From a checkpoint of a small image captioner: 16.5M parameters, 145000 training examples.
Rows from block 2 of the image encoder of a small image captioner, named by matrix and row number. Rows with one number belong to one neuron. Each number is 500 + 50 x the weight over its row's rms, rounded and kept within 0 to 999. All counts start at 0. Numbers have three digits each. After the name is the row's rms in percent of the matrix's.
After each neuron's rows are labels from the 100 images, of 14976, where the neuron reaches its largest size: "responds to" is what is common among them. Only what is clearly more common there than usual is listed. The data: rendered dice on a table.
# gate: MLP gate (encoder.blocks.2.mlp.gate.weight, 1152x384), inputs 320-383
# fc1: MLP up (encoder.blocks.2.mlp.fc1.weight, 1152x384), inputs 320-383
# fc2: MLP down (encoder.blocks.2.mlp.fc2.weight, 384x1152, transposed), outputs 320-383

gate.462 103:508447493521537438495434536488533427481498540517486475473446522467532559521487483524569477531472541501495457496404527458446489471504542487447531396487475519504532545513504502520513427559487519
fc1.462 100:492504433530515489627521430548533529484504531529488536498555495447472550542421566548545525482455564450521398577438518477445577460576408512560507584472506521495613466406549494537569472526552570
fc2.462 101:529411599588455484556529444515539518502451519566550512454459616543563539596442591548490514559526585457440493559511460443536437522519610526532430495510419527463503422476493517448436530478473547
responds to: white die

gate.144 104:551498484419425463455479493476525581478489618472557509485515458559434485528443440417487562545504518515547508539638509504478538542514477535537468431497570486428537588528559476443537536487479489
fc1.144 105:417446550520400472521514518516434507546432550581551540526544544570560502543529396495532474585528524477469526492460461478561497438541458442598512436466462518506530559462486532555446505474420578
fc2.144 101:520398503426475470528518449466548546518531560491558538561493521459449475495498494577493493465511504506529473502516503538536466504495486555508597482438443551522536460445510552568493497472503578
responds to: black die

gate.433 104:424591464465574499468436533482536514523543572546473502488538570498488587540453493387428536480534456419538530428573457480527568480457427480590454497516467538475581513575407469472409534569548400
fc1.433 104:461441545503543427541437542513489555487478483555396495466494453577513548535520555438416499465588447398471524447512547503438547482472510478544494480461540469531487502649495537475466436484485509
fc2.433 104:632440577461470477480436512523487453546526539484502395533495492476491465474561506472441507431507492536580462450503528517482517564478489411489548530518413513510518541463490570524531469550540530
responds to: six on top

gate.618 104:485571482577440442535530474433482628580454546561403376537472475493501566404537426555454628504563491578542475612543544502557639430556484510534497390569444605516526592481536484557453603499483451
fc1.618 107:520540556586515410492379423523499460587480498524453477491550468362534554511464524555397552486416447621511557564483472501504533502557518502447481429567539533467504520477571447425506532485443454
fc2.618 097:533490478462565475522533555562495474551562417542573511545450421467481589536462406464467529531593405441545395557457468407497466495409544443539449522492507525440472540484502510437458470454523468
responds to: six on top; white die

gate.114 108:509491435449474520556490502533521507580465513502493463570421516537530509539450532538502361545462474481505618539511559532456458446437399503561505491496463456535492553475490517496532607575570486
fc1.114 104:572519544510583474429512584459473493533550553545500555525538460402489500449434472483491456581454439483531558515454500568527477497493586552494550584502501473503528419479506529492459481532572469
fc2.114 098:483445543505472437459466491508544466579462553515444514444446535532384449509467467552522432463456472472485513439516458494592484506453464483445433501562530554515547523461572509529498536515500406
responds to: pink die

gate.32 101:449434580478578496504509423483517554511487486427523475501477516454621478491472567537449467510511460475577499583565508482506472496408502560508428589500560535465551398566450476387457495546479480
fc1.32 108:410523504520460405511532484520439463505479459447525429524508470481484408464540487560448462423465492570515425543500498519555540448455554510567401494554544464421563490436510520546497458455534451
fc2.32 103:486451445558518550476533415486561501561442479493476504455432602538494492473569466509448497444470541504556519514428491492380439563513512518489521552544477481487554551470530494446513521510508529
responds to: white die

gate.155 100:551471602483510534439501536476501562479470542481530411550483403550451371535488496631539510515473449528457524548492457478464532450558451381460499489480449466450411446501499470556509520528514519
fc1.155 101:471546500462369518550487502456481419548547430353506489442484534515507564507534517460456534487457493475452496512490519468408476489428465423581468575442451521432477448526473555643521508462585549
fc2.155 106:536378505450522525575532461452413418538547523443473527449464496628437467435374406377519548500513492504494543570587523462445544537480475510445428498458520499412514473529527498474545483502428553
responds to: white die

gate.690 104:510535452535578563459505501505564543485477486475474488397471444466464515523477522567613529567492558484449560494524445489529580422557485483595461435541475498478441493484457438585559391464497510
fc1.690 109:565455532474521498494502548538503476520483444518462538500475512555520495432483456507492549462441567603505469492484459485480500457489555450442480551420545558516584492466507437569570419435482491
fc2.690 111:440445419502488528539498486601529526482476518562501532504594505476454574490510605494496538512514442473598532468456443497442566483515535488526460504457482549483608462455567457519568552510496551
responds to: white die; pink die

gate.139 098:505478434505489462493470525518485592393514543514429553570443526513518579491460512485525512602427492447492531445471560478643496556515412466558421487447509482526488475438475485392395494577518608
fc1.139 090:517530494483474610496467457563577562554388462526437546490414482522489433517495557491571470557533477611479507586578486548464394454446477510508502455446586544489523485534467482486555537535428493
fc2.139 095:417492545448500482505368504408530468552378533420502450516502520522495440536514530490519537627408439496460506426521560405473506500505490493529541490528468534452557551431596538438523528515461470
responds to: white die

gate.267 100:419473563496445443567529430550535509434503491611516433526519489521495475442502451476458549531489560472456498569462503572519535505606408465504515495611446475535540466546543498507498467545508559
fc1.267 100:462563553538529487447520558473459457540525554520553444525516554528531564498462476570384449489418506467470570531455381569522406510545461462542390470567519538484567568526438517426549462472454529
fc2.267 105:535579486398524423491563600573451452450464471499463449565482360488461502501575518419592433494512430583471522447523444526391470455406511427473481392552457368481473508517500470568478527514442529
responds to: white die

gate.669 096:492431382579400461611410470421522519570458528542503503499533509488467543475468536543523465459462563538473503452440526475504498512500542453464495527516633550505503445552517500427592550493641432
fc1.669 093:377407500444482456569482574518505534539503481547472476429505492444531493483517499472429465539364604540479557460604568434439488578523449527489627548476483544508504462502572520538567483538592460
fc2.669 094:436400481494500486552503532543514402501479522473489469398438468391416557543540545493545520471552525462537466355506498402522530456507616513510566417517576443524583496541517546481562512479604489
responds to: yellow die

gate.368 101:531575494532499511475488474508483509505423526559604501508516518510459470550470467464478541371486447565469582496559533500560429586532566572490532558431537561509571476518453471561526468503580539
fc1.368 100:562525464451419494476515477498588517457490428441525504460602511437512453601591518503572464590562567515505477520453443557489549491471395502538425457520545420392387479551470517463474482556458591
fc2.368 103:608489453527485521488480566481511573470410489539486510365556465522523537460544442556520510481519485543443532566464501511420525456413468474480530482443466508513471465500563418484497559484481573
responds to: green die

gate.79 103:535470440563460435512472486437513513431565542516500536491571468465496488497546522559563448497439470553524559453432457552459514470478447542504486555546568460448480438561518390421427553401570469
fc1.79 095:465433546492507372465491429506558497558474512572418485425457475544482440539528577536534534436501541499557488576537498482568543499487500510536439532483471474431561536467316381567614467486387443
fc2.79 100:404527470502472471475468454489535629523534478572501463595575485483410526460450553494527501474541432557530483492499462475513469510552548448598485516447495467518497465523474450489580513433499486
responds to: grey die

gate.425 074:469518453608381548569475450525498513590490522474528516577527489488522460454521518457490482442568379555442587533414450504504484400498532427507550436487486523579552566462532530478460628529533499
fc1.425 076:545474563372588484390531524478495480424496469513473499445470505498493499581492473551482523537457612447564426497566556483497530585503487565512432574526505454400453474550459448536526378494472496
fc2.425 090:494440478555535494466568516476476600423506506515472542506629465409415494504563562471511537530526476498518452515498482436461398477567474453511491505466477522502535567504500554513518615472530537
responds to: grey die

gate.3 097:473460477537583523420508356504506520404555484561485486473505458485514546485451393446546559477524544515432423412507550545500479474490554504616469627571574450454465523495467524466418461539452555
fc1.3 105:501484467490571506489465424514528625538504439441522495479491563509407526523400501513485578505440515538469535519571442513477504403501468531499610508505482569486452537517598500444453470528514510
fc2.3 097:405476556509536489521542490486550524521504474437539489626528485471480529509538488477543476525389484446445511517600455531437447441425489414543515478496440500416473505485471429475479512547473498
responds to: yellow die

gate.280 089:562610479426586522469496462532472535584468517455368491507485539594513468453517452429580592583544420434569476539503486531499389585507586477470517555449448407447557485563498441458496516527508517
fc1.280 092:492472458553381461504482516408531554479403554588424540444475542454488497522481547459458444535468500541549466480487436472514483516549396543521489527538466466604533487559464514499421437497563501
fc2.280 091:609511467591507586501472492344439459574480484481526472339528503474416496537534512500519472478465484456487528525590530512395578515467518513424488530515511521502522496551559495550472481483509435
responds to: brown die

gate.590 100:496486550492506548514525472595457408590528546475494555446559482497527569515497496491435409437427419519473530535546452505468599458503526565557535431498519448440537551510545492537499514419527521
fc1.590 099:392520443522586571499457529534592520516550546410511599569592587504448427486505497512448486527443449439529566517495544529527503495485478533509546431486417464529512456580517509526458496493404443
fc2.590 103:509457407490480550598466507432408445516537481489517544493489447482551459511384486429520404565483517550504478558501465469551482421612493461610624484413582557507546505536486450499508504542503558
responds to: grey die

gate.622 101:497523442491518498493540507480483477462584415457422549435494589548564468458559447564548522440493454496496485619476467506476518499594480570572470551608466433504473459583375540498502433431466444
fc1.622 096:504492460481465548508474491563491495499506483532470581450497555487575458491572542479571574508438493458488416600550551539419596516543533550476486441506478554509440553481515519491455517484454381
fc2.622 092:397514485466486439510519476423418508491462488580546534561572478450478480475530491443491486498516473492497632532478395561497530447472521506450521500487494583448505542622506497553437444484546491
responds to: grey die

gate.454 107:514497542579428580452514526561440638483490435484508341442522540555468550434462485592582535659509483516465527467513514463420499499463497527545461441528507565480460524463498523551494495501418403
fc1.454 097:480347431473424463480403466478581549447491470540499546449547555526423522518487538466426520465505483490508468487503512449454453552517628523487463465465534552507492543432486507493419510484496542
fc2.454 101:526447436555495615500490547449456501437546517619396609451514491484517543550524489468560454553483527488484498535527568504503549489434574497466435491514375538524519460535527441514562402438423554
responds to: pink die; white die; grey die

gate.199 105:557509435501624505493436501498546491431464600578519602469569366447516516579451576538495503512536476456566456503488490410520450460529555487444583497430479539537559548627593466435522494471479556
fc1.199 111:500509512466470549528523492424510425545541514503507468568531535512483555453528432453549614408496506486551500522484438599563611486541584547421588485511474476528506460474480544561472505453473544
fc2.199 111:527441423557508493581617574439457431508484541523442533448476471441451453438532448405471451497570595603485483475485495425550529542445576561476544531477530430501460494459550503430421486667529470
responds to: white die; pink die

gate.210 099:388464565441529510561562531503504541556601555518459549512503464528463596484486475510515556493437479458547480493510515428426519556459641433383510564555429533560568462420479535461530455497475487
fc1.210 104:427558515425544530444484527460492542550505429435470508445482527544517526468556513476517542502579478496485461446514483455459528491544575581565567449395532465566511526576434422573567426472403533
fc2.210 104:457520484542553417578487498560515507461429455547455611553466525491503427491610507492560537516573474424479490477458480511400532551524500519528511572457427441524500590532477538552455439389438532
responds to: six on top; white die; pink die

gate.588 104:523440551498432461463497544572493556517513490507533509517506521533461494595524551483487442630534556526496515482359495462495513435500505537514459544495556423503459519422517511485530488506660440
fc1.588 104:502594425568536496409447625532460517555476440459596531503370533502469456542559512470474431499580462464562564437499516463515531549444442523457417507484453483572423582479557514619446480420428547
fc2.588 107:492472455498490476543575508508520524491531530546447501437547443483477550480613487596481506548480529546538482418529477451591526537468524466498492442528476458542511372470482450520519545430363539
responds to: six on top; brown die

gate.0 096:537479532579482475555522497423496467532523563463574422469493499511477490617452457477454493554310449487559505473526487542491560530511444478466483417441506493471513489421527495501511542419504516
fc1.0 095:518459479562498432589506509466578465394586433507473559577546555516528526576489427565499546579546543549547480513413457545508448502484482640449523576530508475497482542492562503544468411397498516
fc2.0 099:486462544493394477518529523542513597484497439520535484604574638374459485495572436526445512504461510529493559466470525523480424482533518509579476460481493480547584475499507493458580525498514532
responds to: brown die

gate.667 106:505455571451478410499503490583531447479414483509433543504539537541515498536546433564427594509478553551520515508477483495572521469597455532504416484570407522476451515526549579487472443514523553
fc1.667 104:324550497520474440496570462498494532427463533507465424523492478516635483559449571521458466593566500558538520481479557453536521420543463535686484490550420519517483516453556510538510461579431498
fc2.667 103:464463490422489544517579516444463453477452447572429437491527574468454486480564432446444583518486552447508439522503422457509565570558469471444543427490438497468573491496494475500500530468522540
responds to: black die

gate.100 106:492538501526532466574544585448481426471471439498458533521519459533425505374419433503548534503566593521419579391486438466521365469471544437326524479471584507469476473513580492478513494544485557
fc1.100 105:522428599502506468504494489550503420530465494502509504465502604426528396502455455482413521567450506504522506552486539475562560442498566559437477487503533381462502562493496529491550479414494556
fc2.100 105:566565485547501463545444490501552569561488513416415578526473439498463437475452587461469595460524492594556453491507598564548476482551493463503436573439543502572439492596452511439489526453461487
responds to: green die

gate.496 100:457424475557430399437453517553485507490405574520520450588506417484461495514435474497560454493456595518435461466469427533538524540561586544467507451477543533505439445460496401490525479466472567
fc1.496 106:529457478520539498486447492461527499579477534544450505441585540504487511410471499564474493553504505428456535439474509509531475512627527508539624470507512456441522516542517486401650497483513497
fc2.496 106:516432542437502441462555518503522526507615612482535466421494532461506477530550480485574540514446526578484500568512522494546458587512498455539467549468432456488555538468444596587441527396444516
responds to: yellow die